Weights of a small image classifier: 10.5M parameters.
Rows from block 11 of a small image classifier, named by matrix and row number. Rows with one number belong to one channel. Each number is 128 + 32 x the weight over its row's rms, rounded and kept within 0 to 255. All counts start at 0. Numbers have three digits each.
After each channel's rows are labels from the 100 images, of 14976, where the channel reaches its highest value: "peak on" is the class under the peak. Only what is clearly more common there than usual is listed. The data: rendered roads seen from a driver's seat, with toy cars, trees and houses.
# c3: 3x3 conv (model.blocks.11.c3.weight, 384x384x3x3, each kernel summed), inputs 0-191
# c1: pointwise conv (model.blocks.11.c1.weight, 384x384x1x1), inputs 0-191

c3.215:137105124133135165115075109164145180123134096117132149172139107142149057082129153155141113125157117116120101122202131139068097137052107111153143153152149146127185162095132175122203086132106045174226122169139099089136122125123132170092168097126196118053148129117159111124132152170124146094080146149105102177138131076124170190136125106130106122098224044120175062158128113126107099154075140134147141168196104107124096137154129098087111077123158098204127088153193140136134129069166102116143065117120094086153164117100092143156147136087062132143129162106119082125157126071157139129
c1.215:132167147090120121129119161194148169129164143136080151173162113051133129136152156140114186159118134090129105126121206146093184139155127164136085130136121127199170095126115140219147113117177079143133117171107111061114155166119089127144118127098095116102120144103108141128124139140094157109099138109128081134115088157166149134160148108093080141100124101127146073096149132120120105053159106134160147069133133071131151138168134118093115128126110155121102127105147099123113184096119138100189082110185107067095149130140141135155184055151145147146113147126100101134144175115162069110
peak on: car

c3.102:116093128140082116113161112094134145133122118107149154192105136141131130118131063056197161135159134130085115128157137150138137086120121113163136239124113144086135158124107161130091135099116162126107156093100087159143128061106110091074134112095115086070078148128117103100104123129181114111169114106161148106041113118199104098145194111132081203136088162108111097132184175117115122105107132120117127121164112142119079138119101121135117141135125120131131136113134152121151032157157079180120074154135146107113156101144100214116053137121199103074146176103147146117145091111127135117
c1.102:126145127134105163076095095093136141115176134088146131136174121119127083091119095102154128068105182101146128097146123161111089087111123119157073073108106141089169122117043162174120112122104111162094146106095054131109154118062133104137115122121107162119131170174139149118136134132221119135070147135140153046000164152117133119149094077104114137058085145143063119101200180150136120128134147113116106091142134134106204113121121186172062104114128162028150099098083129093153123144109119075096138122163120142092142121147132156115116159163146147097130102085112094098145113120118172191
peak on: truck

c3.205:179091103155144177145058106135243124082111121136113160069104142104133150138095145134118113086084150097135087114115123144113130073119101090072108152092149191142113171158132079124047105101141145158194140110129153166077122078139112101151121141115130078134179073121113126122155139129105121167087162174103122048147186077171174166138081100076117180098150154143164101145163115110134090131098071157072194131084149153136138113145119057103106166108173100117135091113166110172133134109228102131107142135137087097107061144054105128122086144126106133075127126101171075131143150145123105117
c1.205:050100106142148150179127078143141148077111111118105152076121156098125115113169120129134135125124109117139091117097136137106096090085141103166124179147162139097122055158137109166106099097129151112137153089139142182105059148104185100074102138112154134098149122091135203088159100106124140177054107100120138089215198127177142174134127105105086172114056126172162105184122114116112117123157136156141169122093144134102124115144136081108150146089174103121123128125142118116123124103159173108185157168137105124126129142130113146152111143124066114051143129154147134089117178172108062128
peak on: truck

c3.210:163093140097160103111111079137115080107123098077025117166086099142078108159113151160095160093143114136089085120183077101142106147053099087126129070142071109066095098116092112041135063096133118106152115126131118163133144206147105128159069136105099073149134102049149221105086157080131092132132120149136131148082092129129125190141153088086098148104099128134103081132192145125149118170095139120160224117098183133121141113149117087133109111142076168166119125092119173137098167119174154145084028140127132133114121104069094178117120084086054146109128145167104117092120149145124102137
c1.210:141097162170123130111102102116119092108163112110149084180078193161048142117086194142117104120173137137095095073146088120162123130152124226153090170110133147085120109124068135021177066060104188121098130056125100111176123111165129100157113187105156087110154063253129117111089096069157123122090127105162134119117113104081116118125125124111109107086100097078161084129160116115161130172123102141109074097165108143131119101129102098116133141126150136108102088133117102133113122086095089104130142169142122160121136160132130112131157126143107144167103134175100162139132233090118088140
peak on: road

c3.314:104128110220166120110093111118135109183127111109080141163122115153177092153113114184139091126067098125166078126159127191081118145090144154122124107062131120159078118142076088212215114091076142104170124105087134099141115123145155081132134103129150150172052127202185057111152142119132137112128117143185143095203158096138138082156108114106123095165107163144150080124076030103140096161171094115164181101141165130087119109156124162111096079115112143157174086094140088115153143156127142134157127093098103119105183106132111088156145115112141126102116133105220134175157112031118109117
c1.314:155129143117123086096099174104119106139112117120083142134144078087133116116071139121109136163129140115115074137122119173119150126163175142107130085099168166138056103117130140165139129092108089159143139091126112200168066058102148095144108158093089112161123130120101138147130109161168105104134134075164118153144155142099173145120145175114152130130104115148065181113114030117120113179130107114091116116163109155102100091125116039204042108176103127108206148087158170070149101155155128145148154105125102141167148123092075098144155144118152102149100136080123089129135111112147124118
peak on: sky

c3.281:106118140172204132111160116178143153103128127137136139086125118134163117181125088133151077147074130138167128147197136138159121132097110124104126060148089142185177134122119105113189094118090162152175118159110197117161098128148033108125089167132132149153163122174187107121130135126132069082168127119106104134113130127186104119153106126136111073175189126173142059107202123129153126162159119172174125123073129143093131118115152101123128112128184123131146109153196115175124174170065131162136126173133180127172128119165164173144147111119035140143102162130141115084113090099137116115
c1.281:128163172178155147125105118086115141125134148129139165146168102148140111062085137102106137102067145168108099115105145091126137043117120150081093110102137157142154130153196120173176098159199163088154172151148164136144102160113119114089121144161113086116149210131129034117108138122133137119115133141077095140147121152160108109143115117129117092204103103096142150114107119134144117206166100145120141174094128123130146143141142103102147118140148128129142102145133102131116068165000154146129210080110126089112232128141066110108185082132122112145103110090123116110113105083123135115
peak on: truck; car

c3.55:088118161107158124085143116113142127119108119139125126132138110107143107105146142112067177150073171137168122139140130115100103113090120132139155072133159181191074042052238135145112158153201147151192100113170089105150155124142134137127143182102130183049120090113178155163225126168113083101099088103104120109199143143157109158122090156105139144127067156209164078145184108171146107132108152176157116153108158123140139100157100130115181147097148140129097103133135096108091096117111118091104091124146095134156094184070120129099165116097140149126118180136152119138114102078148188107
c1.55:111173156164118101159073097102096129130081105141158142083105088084134121119160182069125119192113098056167109151153092129125126174102130081119103088126124138193110153000183084178129135098134108144157071124132096157124102122094124126103164199166088159098205110100196116193130153169146067086149158087119119170122122157087116201082099178144158135107052129163117134116176108141132103108162163121130156170141140123162128105123129156143149165180144130105104098109173106080160124139176131129103081158164087141135142135107135150143104098087125152144131139108159120153085120208123156129
peak on: road

c3.3:112120145028176085093120131155138131154169125102115154122108113183067125173096131097053066148151195149088114137115132121126114153129117127089136128101142091062163100125086126134163148064072152099093116138144128127152058132137126146179154109098065113165155166126073127090094085166190128091084128095122191105089144144190096074125076158102148100178158138158131112110149111113146121149147166142146153121136110111140152116144103108151107133112152120090172169129100129190114104136148208147064127116113129139136128100157147143103115134132086128150120194138089157097129116154128123152
c1.3:131133138000108191076155089133101123132184171106122158187150101091099056160103119160108065107053127119164137117164122135147143145069138148104179127088158134099199116082144159125154070076095155089097127105141200140137145144078125092139106151141082142128129130169094122074163121134175164133127091195100151066122137119129166092092135119086150092077140132121139118109143137119195124135112111118138154114133151130114197109090084121141141070099204104193097138150126188187146063151151126134072109150176130107160105149157141143131160112147128119140085167131099102103112105087132086149
peak on: road

c3.11:128154155094157220133147140093141034125159103187106130121150111083120170104094123088087179156074139105128130124111124100141141130181136107133164111114150119083190140141237167161050138148077098153229142061136095153125130113145100128129112129148140114100148169096136085124112152114112115116099151167131103086228134110152136152123116124123125041082164102087141099096150116118150154123081182126105138130088114118142137117102158130121135113152137173073091049114133121150164130130083102128113103109113086132079058043045112083138088082123095162084151154063079099155180076201107157145
c1.11:116125139094140125146168087067123000157202106078109153105114092171116198087138135083124110132105187072116186137128201093100151113149123175146135122121175153123152098113172088162101124085123132082156109130147055194115114141159168133141075191190161139149161088091131193108160151124155078119087137159126191097148139072112093106094142093144166071113159158135086121122153139154138157159161131143142149098097178108091172138114121132125109158120156149143091142156117144087204208057131116122128156067122126152149118160108113076189103138099134092118179065120091157086139107195135156140
peak on: truck

c3.174:125136114093174221156103129107130072118080130139073129105085154106149199172155109072186125197130093185076122132114185152134140128077108126109131095128074155076164132100094099134151112141154123113104132129157141193143103160128141117126103093122146152142092076099072185140167098146132111134140145103097129085103150101158084094146100157074145127176100076118127152122106150122123140111122068108048136107091073122135110130107115147122150144149142095059103171094160112104143142184183165141165099156140090144109042079078141106120000106147131134106117155159110128056124111166138101102
c1.174:141128152097206193095130133108172111152111127129088148104085104159125206155090138141090112178134080131201132134154134126154143135153126171102149057138136160109177138110104129108166069156101089125087107164129157160151156134109078162098086079095092124149115115071115101139139163123079180127116185155138128075116108119107177201137115131114125130210055101140109083082114208091109092124123133116158150148094090165126109139160068067117182113150145165116102094121111133097083144165159184102165102154154120114084168104132177078137000079093124164105118138121120089117108105117107121098
peak on: road

c3.54:095122097140091074091056118173162160121092128098092098140122092127151102126135092145122171139100179131141149103123136140091098173084115147178167123117087103088059008093119077130071095155093116120125138079144075185103140098128125130104187155129125079066111038129147155133111153122111153156218168095165133140089169110138152072153077132208111164167135145172110111163061137138112176139102156130169049113073124125117077117120139109143172096110142091169107159163161118121129110145129165094210099103132070047173065119129105098123136112093104111129127216160140102156115144070123149105
c1.54:106107111103113132126170078131147163105110094096153146130135098091149135085126144161127112115122121132152109106152127120152122120120108175102124107102119115161145000164137143134163119177084111164130114100112148177139119130175138098193147189129103082136124149136119137097130110106156098179147152073130079140073122132152154119159093146205124123134078136158074091172068230126168141126116184115110100094114143125118092176132149206137038104151082110171087134184126095122158077184106092156146121072180101140052112126107104101151149183132093130107150096083092097149081130154112121102
peak on: verge

c3.53:136133111138154143094145123078114082123169115138131087087149076090093173089140093113168112140159117088089128143168127108135127115099111128125125129169156057181010099096102128150082132215130103107102129166084104169080119097105089140109046081171142099090185153130120154128116127087077087101104141167136134082111099070106174099132086103182091171156068082068130110130130113119111185120104074129091138112102125131178099123108115130088087122115102127183135116102166170108092154165127077127079144151123145122163171156053129188133160112146080065117137089115117130125094131103161151099
c1.53:131148147188120121206109108130147117138111145127092059153140132105113123198113083137122112156144081121173124151150080140147115109091114061116127145163117111150000141074089115170119086096053109115139111132094183182122140175143080171122120103105104179137089124161150183136100099131174120099164124110102112095129134105122093059138105094210100154086102138157085134081084115088126167109176068137114143116091120123095158141137124138110095118140145083164166090122135161156138097150083106146068081115113174157161083067098122132099208130110143100116190110064105077168157083183157150091
peak on: road

c3.304:095122117158146152153151116114161109166101129092129107098082099141158158102150154091108089149087090137150118139180156122131136169097141164125156106127090160167064082133164202196145046133160128077159132099156147144126142108082172153087144178163128056210125132194134198116134077140113159110082097094151124138188156068105078164108130106118131087172087167108122121145108140127145122110170124139150154134128193117084095139130129134176171162136168135083153121110120178175141107123001090115096135138124119096057154063152131150124134124124104092139112145094193128170105133116097103116
c1.304:122099100143149117086130115105089040185106136108120103138144153110107153127149205148125090139137134154127131136155152133110152144100115119180183141134132186149092134163146113145174124133104089111131139107115123161050072061124120143157129140128095116155139168090119167096152070132062150099151099106130128133150127079109116107129130126135116139148195165078092129103160090139091181145149126061092117138103107123058121116116159110206155157149134157102138123169121178120112197118095199125066122091152141131087186116114106090124165139125162094128139115079128135150146132122075110114
peak on: sky

c3.284:159108105158154177141100116124187138084074111167171137101135079150095226135112111133173185132164113117135115135145113120132106090132123126115137131134138156128209132164132132111208064131160171142134118143152100154122133169095071096130160151145098137185192089095207108149130136118123093141154138113094116107152113130122097164121095155145151157095121110153102132130251123138118129106076138135183161111106121123150121048133127137099101113090089109190098104179130060051110207140073128095143117104115127191084028137183135117125095081112131113127099151150107136114160109085150133125
c1.284:177134104063131144154119102126162153098130135132176111121098107116161140167151149127153128164138126163170166127157144148105141119150138114146083132139160176168100132153122130138108101098150146134134087115133206135097107111110106079097193180095106176164107111085120098143165142124139152079119134091144175132157120097096125176149168163199105158148118100211185143136146090135046122133071098125137125119075116116135152053133126180113143131108108117172174099147120089081140168125141109162121111158118123174095102146125178098122106121109163108123087126136125068133155122118172134158
peak on: verge

c3.224:169145108070147093114138145186121114148076127159079131184124142164112172050131091068144151136139123157089146107135180092157116108195104115028108071144127136211098156144102128116190106156108160114083116127122151181099078118150129106152098180120181147111132121166097147147155095108164166109071093179117120092166122158095092099107066130095165081088110147160142125143174092128108125144110092154091158096151167117232112134123130165107100142107079122099134190077141095169136089104036099105167133178124117148153132147143154137132132108138110140125121113105128123120139127076136070119
c1.224:133085119150112108059150168098141129102134110148086170119172079116102109109160131129142131120115137116149159102138078108125131164136166111118099138131064129155106080108148169181120079123104152096130133160155127120187079130162113121111146133140152141158179180170128167097115110104140100107135124120139101156129121152096157142106110105086154109102116146097125155163196174130154130153185119180126186091218132098168147144124106080157128128147075113126159146071121103117094065137073140128113101110127096154112127102112094109079081141107120098106154135104148100144091167136144093131
peak on: road